{
  "crop_scale_min": 1,
  "horizontal_flip": false,
  "norm": "batchnorm",
  "widths": [256, 512],
  "eps": 1e-08,
  "precondition_frequency": 50,
  "max_precond_dim": 1024,
  "gradient_centralization": true,
  "max_steps": 7000
}
Rows from block 12 of a small image classifier, named by matrix and row number. Rows with one number belong to one channel. Each number is 500 + 40 x the weight over its row's rms, rounded and kept within 0 to 999. All counts start at 0. Numbers have three digits each.
After each channel's rows are labels from the 100 images, of 14848, where the channel reaches its highest value: "strongest on" is what is common among them. Only what is clearly more common there than usual is listed. The data: rendered scenes of toy objects such as cars, trees, mugs and chairs. In brackets: how many of the 100.
# convs1: 3x3 conv (model.blocks.12.convs.1.weight, 128x128x3x3, each kernel summed), inputs 0-42
# convs2: expand pointwise conv (model.blocks.12.convs.2.weight, 512x128x1x1, transposed), outputs 0-39

convs1.95:486452471490483484491436555520532482525569535498585459437513562487442514518450578537442477552461540547507496512467508504482531492
convs2.95:494482420462501527545547483572521476525496447457475485454447495457523487454469469530502518494476541512516523495434479440
strongest on: light from behind the scene (70)

convs1.43:542542542537512473452476479429510512467447463510474492512555496386485451505516529451470465526494493508447540520577505502488458490
convs2.43:511506486500448479510443469448524477412480490502483437534531483545481504495535469519529473483449525457487491492505599506
strongest on: light from the right (53)

convs1.109:481463501417469519487480517460576497531519447468478540533455499520455487472476399563458467483543534477512439493512481602571529550
convs2.109:502437517410486502498526469442481495500518509518467509611490482559509501482469528572588485526556415528437457572479568530
strongest on: light from the right (94)

convs1.79:551413450439507487447524481544462507519540481472520559494441540547468511539455539506486460501435571545492460484471497491509584518
convs2.79:509494479404482496496454592526480480478550473541508557557490478532481507528494488527522432445505455464560521489521507542
strongest on: light from the left (72)

convs1.110:487489548554505533431556429502508473490470486489476443532500511486510536461507498475466563491516545483449534415550463520533487503
convs2.110:518523543455461498505481526487513526504469505534505557532458442506533529452506514475493533474523513529543443494550497521
strongest on: light from the right (72)

convs1.116:547495511501538530449502453424431498523500551467499437487588475381532499544554569538441537465505457514488503476546492481466486540
convs2.116:499424476511562491499412499491535528503575576491548458558565543555511491504459505579425431519443459447525553409560460524
strongest on: count: three (67); light from the left (50)

convs1.103:475457479536471504455500498533465503568507493496474436484548443466530434486492499512476448500551438529510429525478535521521533554
convs2.103:499558454549531534441498495513508523471432548474427501545506592548474560547463516540548528483539543552502513511480522482
strongest on: light from behind the scene (68)

convs1.44:476577525510542513502511477557514439514509510476565465494547533416466493532463464525508509491524521493467490518503453472514446462
convs2.44:460493506452519547534492527469495521475499433556501453472499476528491493540541502490428465430482484526514530522464492498
strongest on: light from the left (94)

convs1.122:507473464503567465504587506491492489460551557552473484508495534531438492550536601543474476461448465527430472565446552465513457552
convs2.122:514533493503467524500470442498516521513496452476506525487448550498510528478393417495535452476517516502586518498494460521
strongest on: count: three (63); light from the left (59)

convs1.10:518504524513400499551434529585536509480513578472516503445465458515602481507432523514461479502464415499567442535475561500480501564
convs2.10:541494478464471440502488482488497454503537464477521591558462442501535559458512486496506552583555488446456420464479527481
strongest on: light from behind the scene (68)

convs1.23:443485483400527559460538468496499481481490478496512563540431526529377509487445531553528529481507536485538540491518443506527544460
convs2.23:511473476454481521454524481505492529499477498497502487497509454536492484514512545591514505623489477556468451574555551506
strongest on: orange object (34)

convs1.29:587441469505451464463508490504485531493480499500505545525468462524494492507530465559448447439585522487518517456511546477536492481
convs2.29:448556474482496541440511479479397454482515497455427492509483470502515572440535459471608544501511530483548535580503497480
strongest on: light from the right (88)

convs1.3:544453491504501437478507489514529524453502499501559470535545416463587447561603552476470512476547438486506437519459507439531480550
convs2.3:495370429524561586494476538540537558597426471417485555491512469508514529501503527425496540478500492559428481473463514440
strongest on: count: three (62)

convs1.119:548491539506420567499451507498485505474499550512535436529542517453510514431474465543532517509474481509483448455432494561607506494
convs2.119:425535474478577492484482506592485465457504487435445498484518488485454437564562596554460452525516486535521430463449532439
strongest on: light from the right (67)

convs1.40:461565475472472485448470510517582545535495501511558509477512512505513556379521515486584504498500499575497486482500427468575473479
convs2.40:479502493508536435466486464542449517469490483468491486497470534488400479542595439503541510534522505557461449480480476498
strongest on: light from the right (81)

convs1.69:555523531490571496415517490470502513523455456448493499540523501425502474589522512478546412525480493425495477522522416470524510593
convs2.69:474499525567571453489475514489447453512466531468500540550500505501553500539454515487426505553501440461469453489463503552
strongest on: count: three (72)

convs1.11:525493460525577506435527452480446475505485576503490542478461442481513583489494489572489531532443484470543524490499437463514488547
convs2.11:510454519546469517472505472498451570590516520477521463524539498444503524537518492461472577488473441539500527502567498536
strongest on: count: three (60)

convs1.121:505525498483506551449529502543491481512521506495478523518524578549440575435513511577544512537530544564478465505478522477545494484
convs2.121:536573553542523460515511466491464524495476462536589483506490544576479612536506462453468564471485517440438496458560456563
strongest on: count: three (74)

convs1.6:451501470508461498526523495559545498526580489555578475504544562439557545477453491484436463491492473576509499496435564532488505478
convs2.6:509528482500430491494482496458464494523523468512530482487500456486480489427414484499567562561481418504489560504536559478
strongest on: light from the right (69)

convs1.22:535519480498475522464456499498493435477505571446560526560479542554477494535471502526484437496474564490509556517476485539499601468
convs2.22:485513516457515524519424427557413500556531432439551427445467499504573466518508602558495477567510442530473451461478516483
strongest on: light from the right (58)

convs1.34:494466499561533551484530398526524493474560526475471456482466523455441523581524473516477504535472473528494440537472446476483500431
convs2.34:472479477519532478564482541599486591503497547491463598554506468514543522512458554476522533509589490498459541497538526464
strongest on: count: three (65)

convs1.107:511419536517489492455487395536495475542514485487470444501545485539487499547581430500455580518539487512518480482506499521488501437
convs2.107:449531458459588611454494474481470535536490472490487499480500544593543532514474542477541504536499522563474444479493546515
strongest on: light from behind the scene (66)

convs1.114:486562552419537501464454485499504515462524564550509480454518490485499577452505537547473505534440521473429419454474441470512468568
convs2.114:526440488549546443563560511517557451494551527541510474571472525515550491473436518509576488438487520465445489460593538455
strongest on: count: three (75)

convs1.104:502489537538551507535475498476436507578491469507456506520515465477497446496553515450487524427558520513509515541555489472454509486
convs2.104:508524512545529502478509522468531532501482477508505486458469506524413482448472433522558497452376460568554565385484492534
strongest on: light from behind the scene (65)

convs1.61:481560570539467502533528462547432478515475504482533531434478505529484538501475428557489436556483475503532486525513462478567494528
convs2.61:451568515498454514609459519554484526542573526489522526488528566471536489503474508472470515503485552538516520499552481518
strongest on: light from the left (68)

convs1.91:506484492523482486488462506437530468456477494482485545477538439570515490538512497513464530535588430583506466469540537548474510399
convs2.91:572547533471460488563490489480584446477459493566522512475482477432475561455516434446576509508475507415432548523582412588
strongest on: count: three (64); light from the left (52)

convs1.56:548554509462496546505451545511509492543563576518579454462487566518462540453424455566417453470442452495530477519471519442519470516
convs2.56:435491554474519501562490472508446458489533487562483429496453498550577398521540455472487509550508506533450460536583493539
strongest on: light from the right (54)

convs1.38:490472573528501503443521424510400475475448536552598462452528479544491509549546513577466512501483504551452494482454513464527486524
convs2.38:451487560494486525430474488468486528422485546429518490456501490483446534619477507500514520508469529468513535468501502555
strongest on: light from behind the scene (53)

convs1.97:501484505492496538531523440447528533501499449540467474570489490423503455521598571482502550460540506512519546481523526555484473555
convs2.97:478460454483542506426512456521474531566514441448411508531535491466486513492443515546474468525513494500523495549476482414
strongest on: light from behind the camera (57)

convs1.51:460469569491505466585551496533527482456538480515514551454493499546547564556445496534479470492503446491415481490456513419494516473
convs2.51:569520567500481471550504527528526494532469584546577532521509572514550484473522517468472448485446479467508561457502540515
strongest on: count: three (68); light from the left (51)

convs1.71:465542465399559557481503518495495526500508481543580473457593559472494490562465479522527511484448531471498508521503524576494546469
convs2.71:482470556512540477474524492476411463469520496480551496469504541502473560520527500493508573540494491493469546466440421557
strongest on: light from the right (60)

convs1.0:546566462453498550419524464478505502515478538448522502475510449448554550506480543460568563431469548474540548457542448550452522564
convs2.0:514512536486430525408526440411429509499483477469507506520539544559426508533520504528538571526525465505475507453530508508
strongest on: light from the right (72)

convs1.21:512495517451496558486443476479512466496516564486544472520498494539443554466400483528508489462468496492533479478590449592525507495
convs2.21:451525509531508457532574497442427539567445501512476521517471472511475493473425477515503520543456520519444455561525492506
strongest on: light from the right (73)

convs1.16:497521518514473493448460514517497406457515485499464429431495538454504527559483517476429452494440495476441422588546525467438488525
convs2.16:540491467546499532444510501519502476536491402487488463433568526495535464518491521476515524459506515490504521433466504448
strongest on: light from behind the scene (94)

convs1.4:476454503463482551475472453573536440578539597509547382479551549421483491466469433539509518568462487511553515462510438474501497514
convs2.4:514623489514427521461558518524506428454529461495526581479503525540529538478482515527547533470487449528440461525521494477
strongest on: light from the right (100)

convs1.54:443541578482434525512471423565503543512498503587527483527563503497458524450485500512534494519548545476537505507554461440467454511
convs2.54:522533527517480453471496463442467506448514441500522554517468551485555523487493477526540483557510469485480502544578520545
strongest on: light from the right (52)

convs1.87:489563506437488482456552473441507565507490499538476469499529537565502533486500531561515526520553520567488555500431576469577450446
convs2.87:517465528499490535442508455480515479506529485585503580485476506515473544508505505478481466446453527536446492454474472561
strongest on: count: three (64); light from the left (61)

convs1.18:427478497518498559491524505484506480521544532462517485512517547533434508468464488552464517525390497559449433478527499529516544532
convs2.18:493419482503463531471557453447488481525513483471527516486493483406482595560486487500597473507506577557503465553458397530
strongest on: light from behind the scene (93)

convs1.127:510442459555460521418480533487543435494548527513506463577458523512451439562496510535467471542492483503455450507509489571506536483
convs2.127:516554526399507424487416485517547442533476451554535494505495516559496471548552515435475466454495486409423481460503548548
strongest on: count: three (70); light from the left (55)

convs1.55:494488500513493513436521495535494460535509504536555463471506529456424541583489472541431477537476433533505501507471490509495491395
convs2.55:583537560454503534472525506553479470450476511497563571490509437470478541547513481481532571571550504506463593487510489488
strongest on: light from behind the scene (58); umbrella (32)

convs1.37:443512439524504596538473553482505507560597545501501451441462562453515539489450569489443500508413457537494517539526555533473514493
convs2.37:561517560483457532520577481556470461432552520483523504471450521530455552526499504537567508580544578515462511454553466556
strongest on: light from behind the scene (97)

convs1.32:512503544544404594468534583530509536469466514534495503468552523509541455529537424477514502545552443444487478560507482514548543476
convs2.32:526481501525505507521567509494565469522436452534504500548521505479536471487482468497506597523538519470495523486529568518
strongest on: light from the left (69)

convs1.105:495512480488528486464562519450564487426481458456484579575525483464472477473501448452488506511494523403478549446472553538544523469
convs2.105:523515533580581464535489565476577528560502508498485527550524472473533514575552570483430545450459462519442447550521459468
strongest on: count: three (87); teal object (34)

convs1.25:519531404473476475560444480591542502470535535573578452469512554501489557439408496510517539482446500553450487519434471547499525452
convs2.25:464513464513497511485527484509509482505520422417482520443530523529444490400448450503511444437413546424490534496477476472
strongest on: light from behind the camera (89)

convs1.123:534478519454485538451522516474548531481485528485491475546587519530453480452566474495505482476566523531508443488467475488588453448
convs2.123:536549487524482523452471552532538518464462543571506465538470548534441477585469527503478539493446455519540447528581532504
strongest on: light from the right (75)

convs1.98:464477535525521474441538511567469469475534571494515497499463510393523545480511554551556556484481458406478534479456464453553492540
convs2.98:432463451467529578473464520529469469527553459445450504525470443395493530513459443503509460510529506507583487543468478451
strongest on: tree (47); largest object: tree (42)

convs1.75:544489439461466474533465522445504510457486530536536517471505450471449482519442478493467552483508552469517586450541493604472569460
convs2.75:526469492536516430504470517475507548490399477482503503490458457478514528466449473488466530454408528510493497452483528520
strongest on: light from behind the scene (53)

convs1.124:548477465451511506453476511518495451549537549442539515492498527523393493466520466529425497456512549509540506535531472491529594440
convs2.124:433500498476433526377446496467520463448479441486487449501468521477444492486523523476454436468450550444527404487457529462
strongest on: light from the right (54)

convs1.15:543486492443440537427527522460559495495509498476499475491551503437521519472497457504462467518488471510518531536559457573541493602
convs2.15:456477540499584528518495558464476537482541475465527408489491454552580490535519573468433497483525487498515473553518490430
strongest on: count: three (64)

convs1.76:488487490525520538460513488600510471489551508449516469468520488463524535546479466535520554505441441447501488549545397525457518570
convs2.76:525526536483485455539483418489467490473506566518526527553488467543540511476557555514521473499518493527514474484455519496
strongest on: light from the right (75); count: three (60)

convs1.8:450556494508472541509448512546556537524522537534520429483536491492521544461480479535428546544492528587504426456530500535485461451
convs2.8:514528507531597562487459508410420479480441503437488499449577448528618546503520509490510504575444530479460517456487535514
strongest on: light from behind the camera (91)

convs1.106:493471472463481533464482471536549460546581596488531559497495591549454569477432455563474511488441522502466486482451461517533511461
convs2.106:497437500504531468457519497530557547580467544468393464534475434550495482494397452471514504571538522534459498567531486451
strongest on: light from the right (52)

convs1.7:493506494460552432528481531481528507480538552516510524512504518515438461480410505497568543493467524470446519495413432491571442556
convs2.7:472432480472533529459501528514460430492520477429442499491453409465423505512497465519545477524541532542464482498482453449
strongest on: light from the right (90)

convs1.84:491561522542522562472488478518524562538464470474425511502521526505534463431556499530462567596543509436441490484563483467498482437
convs2.84:507510492463445470567453493451499479487521468570442462511488463515499430500465476525480479481478429511475513550526505496
strongest on: light from the right (79)

convs1.88:487512534492513529475443556491525508531518466441515487455541504461431495481553429479452544503539512479557489461552458467459498471
convs2.88:489574533528555543524594510432458483470567487518434521521444478490521526568483508502526512549523558490438498463467524518
strongest on: light from behind the scene (99)

convs1.66:521517544471445491505469489561512574487499552482578525549607529499558522436481469448483490464492538509546458466508396539576493520
convs2.66:455516453472509521506537421469432525448513468468510472503521527582502520541548490631500555559541568517541451555496498461
strongest on: light from the right (51)

convs1.65:433484522555527477507515432499489448496500490566493420484514544478560442542481544498422482550472474528450523488461530484412451595
convs2.65:557545473531585577531509527434498472562526492499504451518533414541531462495509588414554494508499425559477489518487516391
strongest on: light from behind the scene (97)

convs1.68:443554562438517546458458514542529515540514504498547448430536553480591455450569476544509539507511494526434571526502499488579475543
convs2.68:521446556609514528534572464433393535515493400520543498486493501580484549503545474487494591527427546602433534568535474517
strongest on: light from behind the scene (76)

convs1.112:515454510550537466511487464492473588464407508495474436595491416476579474479565481470481421495543477469494498489495486467528474516
convs2.112:502519417522537472493483541499473454629481439463507471530475446541435433488478499516484457496428439507548476518470424439
strongest on: count: three (61)

convs1.49:491485531467525528441482587493552533486511551488556536466481529437500478529506539478497559508432547523455542465487530538521467522
convs2.49:420480506434503457476463506521525418559536503437414526521432459452413467489561520579450428469525536467469495514514522537
strongest on: light from the right (71)

convs1.74:487527420513549548552459454517539476554552549576508473524485523489458483506449501432454475445507513537481492488446518506487569469
convs2.74:454507390491482493499464465517453512470536512427513480459440478502491473485453446618519445424552523479506488494444485447
strongest on: light from behind the camera (73)

convs1.26:501558522504421502470482504552455490518525576512542431463546488473502518428495498496502434550492525514464546522417522441526521496
convs2.26:531584571501477520546523529556462569496516496499492544492436508485534464533492432425539466559528561522462528518532404540
strongest on: light from behind the scene (100)

convs1.90:509510523516503545443462507455491493519479505483458429476437547548514480468522502524501475488524531499447495493532466560484555549
convs2.90:504441573489458536503467516572571492460418627501478611548525503481505489484557519513565447514511545494481471533548549601
strongest on: light from behind the scene (95)

convs1.100:542480530505552472547488520549454560527521497509508568555534514537509471474543514427394431515430467529502439482501533500552520518
convs2.100:545452515521588461514491382463471487469506491473520484467495491435444481519510534500518548504449476521445507529475470518
strongest on: count: three (79); light from the right (69)

convs1.89:503523461569467549410517414489554531502432503477532441498578521460522562458516484505504521460509521478544527487575406467495517467
convs2.89:541447429457434461492515524484544541486475526436482514576430517458509524476515529586477462498499511514539526464534536493
strongest on: light from the left (88)

convs1.117:495476477480440517487516438471481517470489530541515460556493512500510493574470471569406566498474472507465550504488495556570474494
convs2.117:501516530466464537447470548487526444484501536543503547450515506504510550509509527438483505489560518497528461522439541505
strongest on: light from the left (57)

convs1.30:448456544479530476522495386452526465437507515521479451547531550446509564443529491474504453488468561473475539456550536496506504477
convs2.30:453502494506520485517491431490512446463451514556498439500598506535442506530519495460523536460457502474453406466462544570
strongest on: light from the right (71)

convs1.111:459511579597491508509515545472524474451510477454479533463450486500541571535467481518475515463466482435535459524578471450503523539
convs2.111:476513457519448542537549531513513498486516519517534408476547478452519553431446411536572425486475586490524499498488411570
strongest on: light from behind the scene (58)

convs1.48:526490539515489541504520498504410480594492522512513508446507517461471543521468473531460439492394514561526460519540473542459533533
convs2.48:538554565413471482496472528533489430534582448463530537520545511432539545598473521536504477498497469438517456435525507485
strongest on: light from the left (85)

convs1.57:574493513533412480481470470536422516526532500483495514432542488473529512477507499526546532619450446577469498519541528436426474478
convs2.57:452481548479506526511478558476546497501437511479518476514487506461486565531530566542542503479498471514507457484531477533
strongest on: count: three (63)

convs1.113:521528531486415504456496547481459498484550560514554503490451532554511580542510534544446466566478504503504486471466512499467458506
convs2.113:490530542430463421542511430562493498494554509504541530526530503471525571471565493531510494489530541481443516441443483561
strongest on: count: three (68)

convs1.17:450470464510582480443512507519559543451469481517501538511515505470509426533464575505551478509494551485518508514494472442439478578
convs2.17:591504548497525438489509499516485465444534472530495564548478513502528519515502500432462524568455521495479466464494497546
strongest on: light from behind the scene (57)